python train.py --dataset="made-up waving flags" --train_examples=48750 --loss="softmax" --encoder_activation="quick_gelu" --encoder_parallel_block=false --encoder_moe_every=2 --encoder_widths=[48, 96, 192] --text_encoder_parallel_block=false --residual_init="scaled_by_depth" --beta2=0.98 --max_grad_norm=1.0 --lr_schedule="cosine" --final_lr_fraction=0.05 --weight_decay=0.2
Rows from block 3 of the image encoder of a small contrastive image-text model, named by matrix and row number. Rows with one number within an expert belong to one neuron, the router's apart. Each number is 128 + 24 x the weight over its row's rms, rounded and kept within 0 to 255. All counts start at 0. Numbers have three digits each.
After each expert's rows are labels from the 100 images, of 14848, where the router gives the expert most weight on average: "lies over" is the class under the peak. Only what is clearly more common there than usual is listed. The data: made-up waving flags. In brackets: how many of the 100.
# router: router (encoder.blocks.3.mlp.router.weight, 32x48), inputs 0-47
# up: expert up (encoder.blocks.3.mlp.up, 32x48x48), inputs 0-47
# down: expert down (encoder.blocks.3.mlp.down, 32x48x48, transposed), outputs 0-47

# expert 29
router.29:137160128131124127138133093103100140104105144156123174146105086166120115102154123107142167128167102155139123097142094151102086151087115153117121
up.0:123131126113127125150124148137132113144100085133108126103129131107144109185133151118134191113071131128132102118143141129109142090131163141189164
down.0:120140138070136140099102186127120129160147098113128102111086153135163117141097171119128121115135105154151139125116116153118162122148170159146157
up.1:125099136172149105136136132187154149131136130124145124114177110151128192113100135123142088120165096073102117136099129112119135130124108123116138
down.1:116155140104121128101107130152115176185161093113090114143150145107151168160119119116101130129123119128148138118124128152116192099151117140159149
up.2:130159146123124169149107125151139142128130117092150142169114135127104098142136153121130167110110127106129119143140151086114176090165112123199149
down.2:122120144154147099102118168141138115112077094099136100089107138131124159084152129099156134126131133140171118112120137136123162129193104129103151
up.3:156151131087098133151136109102121175174106151113165142111113134140095147170123139075116108105083126133162126126125133148145101128096100130138145
down.3:139075136102125184099136167140125125107120104158100098091149139087151092145165114160154116103146141125102141127145139124104125109159137142143155
up.4:115135174097120116093124156151130187138158095092148146129147085155130119144103123119170142113114141130138104113128126116115154090134146132166175
down.4:129145153111123119119137159175148161115139106135065127068133140123158185162127146087165103137127147120121145126102132122130118093140123120130149
up.5:157145162081146125107122144126116118148154078085118146137115103071154095139112130110126130099089125137135107105136137139131132113143179136169156
down.5:100154161096129137116118133150116137172136092116115128111106154108147176125146125078142104114087097162138088128093150152123142118133140126165167
up.6:060104143128142132129135122131141151138098125079179143150150100158104125145092155137172120133126133155132124145151147160110169121148094121102137
down.6:125105128156111145126154171146128081122136112117090152144119149094195134137136116139095166153096123113109116139118114130160125101142094157141084
up.7:116124193100153173133110138101135121150155123143152163134117124093159147143142124120085108135145137125133077129128135132121125189153104114095151
down.7:143111160155137123101116137128092128144141130139100056112102137124136168092109137118107099109160098110125137184112162168138147118148111119139112
up.8:100180084151143128133135103136079151130151139159133134120167090145071170074145128125159119116117124118136129137117112115087106141125136139119130
down.8:129152140157103101116132129084141138101137136121118112166129075126122091151102133143129130157112122128126117125118098094149070141093167104071133
up.9:110147153086158156120146169134143146162132130098122144151119143077144094162124159136157110093069137146154119131116151152130139097144123110140153
down.9:120134157111138122116116151162085124135102107143124100123092147150131145122107127104116115121110160165121103110161112186105194128163155118146151
up.10:117117116106105145087099132162167125134132092135139106087173174130113135128084124122109093125090128146108129126123098143151176137174147126130146
down.10:154146075119176155131123126181184161155120090118127132128087122161123116116123122119131135143164094163152109139118144149104142132116137128136163
up.11:134100139179137106150146100152136142099126165113142098115150154169126184128121142129146082144156143087101131111106144101144112127120090148135099
down.11:132138149090169130091095141151123126159122090096126116121137141080160159131105116112132112113067121146125111118098120143140162099149119117177143
up.12:165117111130157102138122166164124167119157098110144143114112154158150144108105102090140125156183112126123129109144123134090181109122136132171134
down.12:118133114154131124126121132135180160121128146106072131134159164075102162107136142089152120107088133117113134111142137120136153077161114109104151
up.13:130154154062129159092123149111119132166174109099129144112123121102145115133118166124119178113101145157152108132142133140148117121124160139176153
down.13:109096178107132165131092145139142140169125113103123094110133159111171152152128132102149131114107117145131097150137159150096154124139124161176163
lies over: flag (100)

# expert 27
router.27:178107102093096103110145165124096135153137138112147125098138069096160133159144125136127153112084123141134122145157139175154096116140131135143121
up.0:124123103109111120157106109151135128177120094064109140098172124114130136110140135107117090122151101160138092094097137113092132165125142156110126
down.0:125116145168141142137152094141102147164138135093139080139133145183086145140138147146145142100089145114122149139122086104140111131097130146077117
up.1:112141138148118102132169127067127125100144148134126138147170106173118098111071115115110102156149105159145130146113126139120122090119143148177134
down.1:148110099124127099115136074144126071110146088094104156110095118111129142098126146167145133151134082130156133117140127160139104116099144142125170
up.2:147132123122097161113116105152087152134121092144115164145142149146090167173130142142127156146117094083159137073138106119152148127145092121133134
down.2:145168112122139115096130175145132118120179115126115125095130123083138158137182111138118150140126138128121119098178131102148120141077126175130105
up.3:164075114106161143136130093169121102120125117122112168108135136145149101129125098080138124156125144127120118125173095112139148086136105074125127
down.3:090121142165078157121094117164110124114128130121106133110113122101111073104165155115144128095147162077150141153118127126121125130153127090104154
up.4:138109123094133131170120157088119112168131142139106125095140111106155165103119110202163122121151147146143136131159170119153117121141146127090133
down.4:127145109130176150107152155140128168151095121111126110191133110130129108173151115154108101106164133129135122135088129123100151156162144164099133
up.5:122117095131118152127138149132118124138164105166160152133151129143169154142106157158116144146067144138095126110174099151145072120105143124112111
down.5:096164168133134160150143128122102134124082118120131122104076076122128133105144119128108124110138145147098158084123122100140154175175114115115119
up.6:190133138108152131096121127171116093147158116097129107104154092091118117121147101135120143117123140153125105136171117147137126148167159129185126
down.6:099111105156111138143127118111141181146111121152067094162152157120085108134108155105119131122141135144067116130138145109126132122166122091143116
up.7:140154122111181128126093108167166125174118152150090146131151110138140116130158144170121099133141128143139132169111099166087120137155112144151107
down.7:132121156188124105145138088120113130166117100131139090097140139147134153168174112058142105114121133097136116146153099138123121143141109135112135
up.8:137131077119089147161131139128130098153095158114137098157131170100136093155084145170090132139143165117142144154117103132131094144125147140132151
down.8:137130111105114142166124113102185127146108104129161104136135105185115107183143108129092116126133108101140091152100131129097156110142158155130115
up.9:172125096124152075097122121159080105146130131112130136122105123145116123140137094152121148141142077151163133128151134164093092124146170137161135
down.9:120121145161085122112113098143166133116104111117088102112176120115137077083106140124145115092095157150108121141116146120157097092142118114153113
up.10:162113100109073154159132179133135147129146117116138113124105145073120092150123126132130109075065127124127145099106132125120147135119145156124107
down.10:126134140114147133146145093128137172115086126133149093161118118139104128176088130138136182139161140093119107084117140140118178135107140125154162
up.11:111137105123089141162134120123109082138104091129169134163087107143125163154137125177118136151122126096151131139063110122134137115127111160096123
down.11:141187119103081103155104161134113097107126099144167151126148126151159161180158116136118152125130097117130129129087125150145131138146138138151098
up.12:131125122132103129115154100121134109116149142171107176161084156120179135070124126145122157121150116131080087137122151126134109123150159162112123
down.12:151123140096125156145124140124144141181130066136140123162157187138121136126113156151123090118136093123142119103134128158072135111101133108125159
up.13:117101174153191094124124130116157153144114135093097126134098114128124153133110151142139120175144126084149140116147136126154120102155112153074141
down.13:166127113098093111141091154131142108148158170130150143113112184109093121171136105160111084115139125109116123111093133104153145130134125096096129
lies over: backdrop (97)

# expert 4
router.4:119170148132114157161141095125103164081094169155112096143132091115102171098122115126129153115160144174153100131123122130106102120122147147126129
up.6:138106132131120141120145170164196137112126133137097098124121099101149111115117169102142120079112146136124141143183116127134096135156145080121126
down.6:093149139131125150079148120129138112111121133125104102104164116120133110109128129149098119136087144131095065152076148123080169131138104156127121
up.7:165121110122150115095099113063148135160152082111144113123105114084078152124118144135126098129143128133127153116141124131186163121125125145116148
down.7:147142144124122144138107107071113151097132169189153147146137108115133142107126131088133148172142129170148120120156139158142181133133106144146142
up.8:132075122163136122134115102150143138103111136133106120158185144138121158118142127139114081150156077128095137131107128140131172148163081126138147
down.8:133111152131166111079098097155116105139140105070147124130128130112202141110133103129102117132122129088134078161117136141126140112156116125141115
up.9:127130142125130096173171122139119124114106132127120081125141150119146125108113156113143088119136141192141114156130132077190114104122166130145121
down.9:160164116114114139122108081160109097101106152118118112140141104117125122142131119153116124169114130131123093129088058090151104153137156125089125
up.10:174138095167108131112131135137110115154111094124143136155135097127168078151153120089127133178114106156133101101119125105130176170114112129130127
down.10:109114123115108126111095117116100090164135169167142156124106101113136087108138138172142109125151110121115110127159154152086080126098109149161110
up.11:116186148139114112148171099133087154103170148142124146162140108144115130122101114130139121148140148129130123114089104133129084097079143133169106
down.11:121131127107138084108121153147125126137106126116163151147111124111130104173135148164167147172142122128113180104074127113159114121139117084085129
up.12:127094138148117157093178136147130170122095127154110110145152130129130168132112162101126093109108118132114126141136176108126150127139115090064149
down.12:122091118145133198086137128139128126170140115099116110113115133170135131118141105092146139101095174130092106124118161108111120158172142135119130
up.13:172088110152155095133142102193171123106113126107140108120166139133168157116109112124135104141127127125147147131126133174108124128126089117170112
down.13:097082148134119158137096130159096179154141122106151173126140129135166171142129107130115117159126109110126145143097146173088158123129101130142115
up.14:120135166182117130170116170145115119116130113175108122102117143154112112121131093112143134098170144133113083114121171118142142124175129089127116
down.14:125154146105120111130110137168144116110175096080108099149103140141137109094121080113119132151097144105127136131106087097118108184129142144101110
up.15:159124160099170069137141140123131101139146120137149142139138092117136123117162123090126100148098100125114133165099108099153138116174135134076111
down.15:113146135103128148170181093111097143122127115138121126158110128119095143130078160118096152134184104135151126123162086175130130114156128131127122
up.16:118133125114143151109126117114145138111077132142123103107132127094117108120099152074144111076089163117070116142102186101133134133141125122128146
down.16:134130136094138174114146115134112123125114109140149074141178156117087134148086122095127141078141154127096128118093125128145143144124184131104120
up.17:118110143093097134148139139123173116097113129095131142113068149116096125150158114149134175088128090114093120135154105128113116158118130081115112
down.17:152161087201117155127134147083123110141142086150134137157122134147159150090119107127107122133122146113104155110132149131142122124150069138137108
up.18:153165146127124142152142099148084113136147122116145118147139066175078135082137151118157140137139127132154130125109105136109118143120165148164092
down.18:141146099148125094133129152101105118112117116147136175182106144121161133186131120190121149144130118119133152132139116097126069119118143123120156
up.19:180170114109131144155144100134104135108115122103126135102156128104130138140108093144089161176142162130141108067109092139131120156117115104135108
down.19:117145112115108089084137142110094115121109160106158136108147171107119160148141128141125134121135092117166181114131138161126090094083108157136117
lies over: backdrop (89)

# expert 10
router.10:111109124170121136134137118157112104111101098118125086094145136155128133169158127151162140161166109158143147113135131173153116136097091146114079
up.6:132124132143151093120118083141077123109121108139105094135151118130124142131108146146110164117124120086156136153174102131100155166121080085147100
down.6:119102122084116162111098036153144155111146105111151110155126131140132151174129141127108113133147140124104126125130141141130147124078117103131153
up.7:138134151127144134153151095135070105103135124108149157113108152132095128139149158081156116101151082127159143168171104134153130136117105104104113
down.7:118074103124119152117121131100156116158113123157118119176132164173120100114105114144178133157137137150126099189120147152117144152139125105120109
up.8:114128106142081153129158158147131072147161112093105125163126152125146122149146142088094134100108131140115153161085161144152151168122130138121128
down.8:136111124114132163155147105126171142135146171116113116125167114102119068128114146108102126116129130148126097128098121116109158126195178106133112
up.9:157152111093119137120144143094140095118157163136138110137106090083109089094122125120089116127068105133145165137142126119096134113143168110146144
down.9:094151166087142120141130164147082090126086116127118151122138109135161144160158135140147117110100094119164134144132108129126107157146135130187151
up.10:120146095134133142078128168136116163100120161139108117156066118117201128110114120129148132121167135075112102142125114134121125107115137125132125
down.10:161124116133121070167092166157173117119120130102136134119147121131109138149114107145081106134091140143133088142117121122171143134115098112078140
up.11:145081080106109134107156151150119100159096110110068126105133117126131080111142109142099110098102139128101156154107133113122162109163137130126132
down.11:138156132128124136117167133080155134123147110105098103151119089117132109113153173059071121119129168153131108119106099146130148136150122117136127
up.12:131136159131093112123105096178142127103163148112128150167128135144155094139109110152123162119135184094139097098115124160153146163150157122133112
down.12:138153127103156130168113169111154124125117158094184064143106146130113169149161159103130114112143120139152156142138139103120145105124123122103101
up.13:173111114144160086137088124146150087129108134141121125118162147100102137142149095103129152161064118147124131116133173123164120109128143144146104
down.13:122150112166094137103169095115143147100138137144150125169107119112145074085117149135133064110146118150122136127079104123106151118123124117145131
up.14:140122095182138168135130167136101090168152136085130107111153120109152132155148128113094113130101121138115130141090126153136162182147137155118115
down.14:147102098140127139134150120164148142116118172138129090151159126143147116118115134107110137064104174157110084121122155129096134152174146110152138
up.15:137134119151183100120103106133127068148142147186162141116150145121141119143073104135107131132135116090128112129130133123171113109168117134096125
down.15:123126089106119130090150139101160139110139091156139126158119130125147154125113126112141099099184148114136148163123123135175143109138102068163105
up.16:107129152118137104098133063132072081127117144118135162116132158123103100130135113117115151129134137102128163177134098135112149132116089174139141
down.16:092169081104115129102133109117150147151107158123150104160092116155118104135106112187110107135116153139132091124141152151153133142118082092132125
up.17:139152149095114128165110113117106087144119135150120076171099121111130150152113092134139100086140169132102121148130095131161151100117145140084133
down.17:135146122117154141143150107142144142114136143179147090138158121112128163138166123149156154125127106120129167186073107116154148081147109116124114
up.18:113142138156127122143145175157128130110157131120086092127145108095179129133152137120121143079107161092089109145097160140086151124137145153138121
down.18:136102144141138124129170122120144156100118166144180100150144140096106092135073148107111122100135146149113131154097157128136150130173150119149167
up.19:120131120154102086206108110146177094129134143098136114094126121133121155139150118116144140133113104137138121109129171094143088111139086115147127
down.19:133129134164132098113092141125102142117124147140158139146128161135201085093109133105146128124178148100123159117079120157126109152123152134138127
lies over: flag (100)

# expert 28
router.28:118129096119159135082137139149151101118135095118074142091100143125164104167175150129113159127099149079124109128145117155113115119142093116118125
up.6:055149108134155151081139145154142134167079110130148124129102154168110092155134095137125155136133134120150140148122126090146164134118122126132116
down.6:122165122118098114184130119088139095163149129120117139109157132108114121153139123131078082147082088136153137093108149119135141160128104132104115
up.7:142096193132132096135142114139160127101149166125169094125165126132132153131142132141126131138122078163121164100102137110133126076105103149140124
down.7:111143158108120158112107105139140137112128152167138088130154170180130126132108121130176144158109172142086113128106114129154102165162159116132113
up.8:135126148145101122123100124069144138145139112143186130111171121130124139085097163116099104153100108153157149094120131079101148121147120133148132
down.8:154088110118175124070158137133107143156127101089108091109106094114156092139096125118147119123097141173129121101156152142124111139122150121133150
up.9:155157177165096148103170140103141098105127139120074110134133105112135139142102132132099093084124101131093127128114145126153166147101148127105114
down.9:132110145106122117123147139145108124090127104141154116132155108150139140159150086075136117153145173084130163119141115186136120147181130108150136
up.10:111122158103160117122138144129102130134150112136163140116139177171105086088094098104118187112158150117150113122117121157143129130142100126173123
down.10:106116139105109117148117129080131149160071150126152144131154110129144144137133142162094084106152132138109072138126187108157145112116106114138131
up.11:146147093131108074130133148111162109074142153115114092117127138122118173102132154154118126124149138122156105140142123117165200097116131127122139
down.11:107131152120157172127154140141135137129109148130174115144159120102121120149090113120109177102129171082119126171104121160141137117136156104080146
up.12:113102095137143125120121147151108113142108085147159137099108165106110111184151109118156122123109125064108173159139141135126130123100117161140099
down.12:154162124124108139123123128110177095153127129141122143087084106102170071151127089095106144133127111131150138128159121128107168171128138137158127
up.13:138102104128162128108156110173128125150104099132094098088107152120138072145134078148144157121130133082092126142168152110137119118135135126156118
down.13:140164117159114114171153094132125147136118083116111130096100161071147112125170121114139105181115126134179131089142122136132133126148134137120102
up.14:078107142114148140092152116150108131098116080177094112134145138116145091125139122077150140099118130105138143170142132122126155157129121130180126
down.14:144185166162097132136131142101152133113123083135090150098137144115141111150130148123078120186105121127154157115139152084125123147108117119132141
up.15:134138134152078125127115158098146118129137081142103116164134173119169124138109158148118129104123167115071124157136139118097136093105094132096143
down.15:098135136066159155126132173096107112147138127141148149110146107126094117151095131100106137147159075126130155138151097132104151173131101124133114
up.16:145131134129125110179147090097130167166151161142114150135143158162129170132140116130116132130195146134121124064136144124113154112143136139123153
down.16:131118120052161103128142098161107100117147174127132071152135124167118135120109135112119088116113126109114111122162111135138100130096146147105123
up.17:130178177128090136121123158097144122120173106104162144119085115099155160136126131138103116119128150117115144163134155104150171149103153123158110
down.17:119139147096149135100127140187105135108088178122162132114112130180148132154091108119145152148163132093115158114127118134126170157103132140111122
up.18:080164124125115138120142102118140103105153061158108134159128121114110163164148119132126179130125110074148106133127118099129148128139115151098102
down.18:106113131125145150126154144130143094147133130129122128117103133067155097104129138063077124175132135148152131090141116139131154118147085160104135
up.19:146163136109139086115104103150140141156181102133141167105144133111122132161101156137079150107113123144130142156138142164151111115152171109161106
down.19:106110095139144158143106122181130094110110141133096114126146155143172115090157118165126141118144108162097087163154131140100116120133112101168117
lies over: flag (91)

# expert 21
router.21:162155152083107121133112142101106115080131130124110099150093082104124115118109140137137167121105119155135083108106112111116120177147166117134096
up.6:118144146135158121129104119110145136072090090151152164121125089114143139091081114146103102149137127100121127107134124155120117067159109102139131
down.6:144120076124114100147128189154107119129110123122123103147128131123127150122113123126088148180155129152103124141095154137155145093152146145137191
up.7:105154144119102158151116073159146136093102121118144139162107088122088086112149126148117171146165131148134126126138093092135144160101118115136115
down.7:095089126107120118088120164147148062130157109135099137109081181146146146175134120145108130119116132107140122141110121090141147124130105128114153
up.8:168162124118132096134116139123147119141152121122170145126147106155120153106111176126115127099132128118141128123130101122170098173134157165177070
down.8:125126113093152117132145142140119149129096116114165131123139144131125138151115158186124142173158052141136124138111102152164157121120113101102166
up.9:137153141124163120167148147134105102124128112095140124118112114119166110147100130093112128155089143144144098105102080183122119162094157149163125
down.9:150150147064096091103125137111118076135112146134129125120084126148120130132106146128107159131156075145149110139097115134110160155115161135149159
up.10:175089181148124120113096167119139118136134129135110141158154173122120137133094130127115144114135159133115161145172117125154114095083105111085120
down.10:137079121129138144141129153131133138167099091093130163120127093141172115120127129104127157146175141125120078080150152168097125157146124138131130
up.11:096123117163120129132146110146108123097127154148148139170114146153092111079147144146149120120176143104112175120120107113096123146082118133109077
down.11:109096093155127154156099124141156152120133132153170142136154103119121160133121106149133122109163122087116174117128147136147133091114069111080122
up.12:168151130128131204103093153109114170111136170118111111139132113105100138106121119139132143141125133113092123111091105085136156112123144093157142
down.12:141111151144107137097109091129161128163066138147144103121122170180125170157115141099130146102114134136130125115118145089140137106115123169134165
up.13:153139147121135126183144129117122108117126136110155148133128122149166090143105097099138149156101129163175080121121069126156097108136159142145141
down.13:120144166091123139145120124112094107099142102101154134087098129175117170173132107142106114145150128128152128128112090166101166108154139158130145
up.14:082128111120115176102147139172124152186086132149103089125116125101124106123139084149150115137152128122139150138150177107134135135153144107131151
down.14:126130114137173137131129105126166148138093138115112117157149103159113163131155166101125128097107177115133093114127147126125056107149151119162131
up.15:130149156095119113147118116097102109143170095098163094116110117095142112153088143149123132122102107129116140115115094146128093162116124181172107
down.15:114163177091127137123121131153160106123074095151136138100143115141111125171137131140153160154145081133152132106102101143126155161102166126117126
up.16:118120108116108131158116133123102076144138127133109154093114088131152116151117155124136118148122117135118064128085101164157112066107130128159146
down.16:129170165073127099154144135156098140113152110134121151181125127127098128156147165134130126127155111124129128133093109117094137142082171161122148
up.17:118153178148118106122069086153112127115100090134143092079137153124123120119153142104153128139099105119164145143147142138123116094116173151116127
down.17:150145135136104156151167105146183135129117148127111144097105100126139152122127082149098142177159107135144108173103090125134130107166135108138153
up.18:091169113115112134145131167112131188135130106138158089134144148115100147126119131132133117131079150130128152184156125094167131106121170113129112
down.18:123140087148159080125116124107160149167097155144134140113159094155116147138084113104167167137109127128122136114112146124173154142127099136163151
up.19:145161125116136128112130170145138146171144096126100143140157082103106143143122095152154161124066112133100143091129098139126121085157145149123126
down.19:085160127139117130149170150114129167141128107119115142123133105175067131140112166081158152134126125107129095125131143137126156137124133129141192
lies over: flag (86)

# expert 22
router.22:138112136133121143154100174118126130109127149101112117103156135114108186090120148175125094136097165097104126119139153126144147091106152092167135
up.0:110145124131136132129082111144180133181128141109099126100112092119130134137106148129102124094094165141104141087109167117122181113127101145100138
down.0:122143102150156134143129112127138099161087102187146082159137134119118127134167139090136134147143106134124095091102132108110099122116087092156151
up.1:108161117135096137108116100104130151134099146152149124082075156119079127138107124153120100111105148116115157180132161079111144134117140124108121
down.1:122107139138132156090158179122074137147098142141096068140125143119131101113146097121141132127115184149140090133127127146141109124144106142160102
up.2:118130113136118143127142127133156129132138095116125159079140144103130118091133115128133091089076172098129131140129121106125178106143135101151198
down.2:110121132153144144128136112107164164094080139136111094120117096115093120128149072112131152143138153154137083168135131163153155129138168111116106
up.3:135089126133121128109127173168149151122126130114152124109178138131099118100118161121110118099121150106108112159132133102155146120097171093141194
down.3:074149115169105184134132141120143157143120140151122129142137129141103109115150097095152163100100170113097110151095139132085128117131164134146116
up.4:106150131149098126169112152136112160152121100126132122085132119116087157078115139162144080131132176113159142135097154103117108098144143122112152
down.4:115095158132139175101139124137140128160088170117080087156149099173143102144111113126116145111133140112107099146102123117151124141158139166155109
up.5:118095157108098151122090123132090128153117128130177136155120106099120131135131100103087168135094129172122125113081120129105132123137153106175098
down.5:131135144121167144137135117083136101144135125156158114099142110138100151144108114103123137129102094138141126159180146098130170138149124138207144
up.6:140143142145154105146131133128139115088148149124099123121142103119148134151155179111116144147095149124171096143144139059116093126129068116140143
down.6:099109185147087137170117113166121126124146094124104140142146129097131148121115124137140090113099105105162115145092159155097127160159147135093121
up.7:153122098094119114121166077136113092051143076110109113153150106148148121087109130120133123152144123123142148108106092126118146147139135139131137
down.7:124099123119123109122140134112120151157148152109118158110112124133143152141150115136161094152120111090131189115134181122142109087129158087107184
up.8:115132139112114142131104140135158089132123072159173115105114097116123104194106126092112139140148151115110148142081116129125139083123160124150140
down.8:112114140164147110149144105137121104120099161165117116168145139125147143096091148122102083129147113178188116162148106136112103137161111134126135
up.9:099117159129149145139123112078143122122111113125130129126101145119117110125131104156188080131157140142150150151149113173119134144160095136169077
down.9:166138130100161107115179135154135157165135133100123151100115115117095122136125151157149110090134153154151138159180149104165114115111106134094110
up.10:117132146134096112106150143115093131130119154172079121105140144131174136110112114128107096155109080131094125113129125178125125171138083153129097
down.10:133127156124126089116090162140097113153127137141111097143122091152152163127106131111176080125143157112099103119106119127133151163121156067132120
up.11:106112117116137121135166108136136137086119156156123076118110113151159144115135113051129100107144114130109145154092169136111166111159127134147130
down.11:102094142104126125096152150153161139140151151110117143108112129139127124103159123104143156121185130139080117162130135120111094117096189133098098
up.12:142140135145117154127111102093096106064111154120094100143130124103120100121142097157142109157149109131138114108170100141178132139096113116169106
down.12:171098138116119109113070129098131087112168084115167127130129167107084108124149089172158125136102135139140115117123111139138127103131129150126145
up.13:078148184159110135153115119097176115132136174166129085125109143145150133128140121143151103129134148143098155109106150105154152137138120110097104
down.13:125105170099108126155126166125128159133086152124132095156171108163133155095147145114088175103148135115106127158133140131119087095122140131108146
lies over: backdrop (100)

# expert 18
router.18:118095099156130144133164110138119155106116157161142097167159117133129174092140105152127100142171093115121138132125118158093126152115082148136096
up.6:090181109137129129129145123120084154096085136113145145132137102181098096114086114101155148111175147149151160110111122127146117121117108118115122
down.6:131089151104090154131100167159124121138161139107139113127108144133130157145132113061125101127099115115142138141128152102115152106108065128167133
up.7:138117103146139174137131115154111153171126119158121121106134164163158116104155140123123132147147124136102184100112114138160128162145105164069134
down.7:144117126164150153145115119077117135133095109099104119137099097119146124134108119077124120119111118164129111153105160120122144104125158121211117
up.8:095105098149113125115099138200132156127106104124102094103092167110115137153150106132148130107123140089093139166113128123118102112129111149092113
down.8:091133109134096174095153134109161122096141151158073112145154107090112129147144156109145165116109160159109112125123146104114162143162129126113121
up.9:101136141147143121127138111181160135111152123164118142105059106164098083105139111098121110125160098081142119092140125106141117127121116138122131
down.9:168084127156124158148112115120140120127177130124096158105141117126137164128093096086119138134132159105133109135138179120115111102156111098171100
up.10:152115106131114166090099103089138136143111110093135150132164129157120108150089131135111170125157114157172127119165091139142119148114168094143117
down.10:157127144105112098125109178136115180130141091113090110132092117102085155152126151142080125119145149091155125128122111133109129102133085130159139
up.11:134144094141092156115146137173123135155153151158139100185114132127079117090133146109098112106143158106086155143109132123132164127144139119093135
down.11:098140134142161129103109135140133125128089132151121073103107134122149091152124123061150171116112159159141075135123119123173126122137130103136140
up.12:163126136157127089104116126118141136132128102127122190112081170124122057150119128176112127104115144112108143106117114131103114107158126107123154
down.12:135104130142139099105125131135112140139163126158144122130071154157097081108152127129155147127105116120149162097148115139126131156102198149092145
up.13:151146135091135083125147129159155133115130115128153129122105160116166151117117120112115154139126119127151086158103124158123118058121130062105118
down.13:123107130150107140077142126123138141130156125172122121115135144118106157134123109129116091123141131141078131116051109127128104078120166164110157
up.14:077129110101096145168110116090126112156147124091092137158126112098112147105119134157074108121112136123180147157091148133143129149140129101132125
down.14:105148118083129096077145144145096116135085125140113083118099146123142139121150181133121142153115161102131133127147091130134132160115171109094150
up.15:123109122120132109142130147111067105096159134070171134165108144123130172132076107142100126155099139145117087130125153139134149106135154132133126
down.15:135157103096112107115153176125113080126099104137139105128120150105087159114147116147113153191128121105140141093123078134108129109119109136100149
up.16:127119102140106139141136127144114143120128142135163124181105132142082116143129144054148124110187107143113181106114135114126125112097161145111142
down.16:118096184114146185120074173148145125111139109103117146137133134122163091146124155106132076160091150119126099125146130131125136123135134136138105
up.17:106120130142098140125094122151151120109110124121097088111150175141124168135133102141119088132121138129073123180106135147147172103164128108091128
down.17:086142099122125105118154144131121157116127118113149105102122134093136076148140161107179160091105156182106122142108118117152126144157146145108158
up.18:050149148166153096139137133151113105135138102135123148100123108104140089132132106120161089152124072112137143132119139094136115116123123160159114
down.18:077100117109154127170144116129166164099157125154114144147148090151176150118077121116134155141143119099142106128140114121089135138123106113145096
up.19:103082080151090146113144160155113152142124096120121098125132143150124140141126129138144138114113164160076131161114141115124147120184119129075128
down.19:100141134166126159096145130098164161115105130138129076109136126136127113136156109116156145088113150175094114112101142107152147108156174110159134
lies over: flag (98)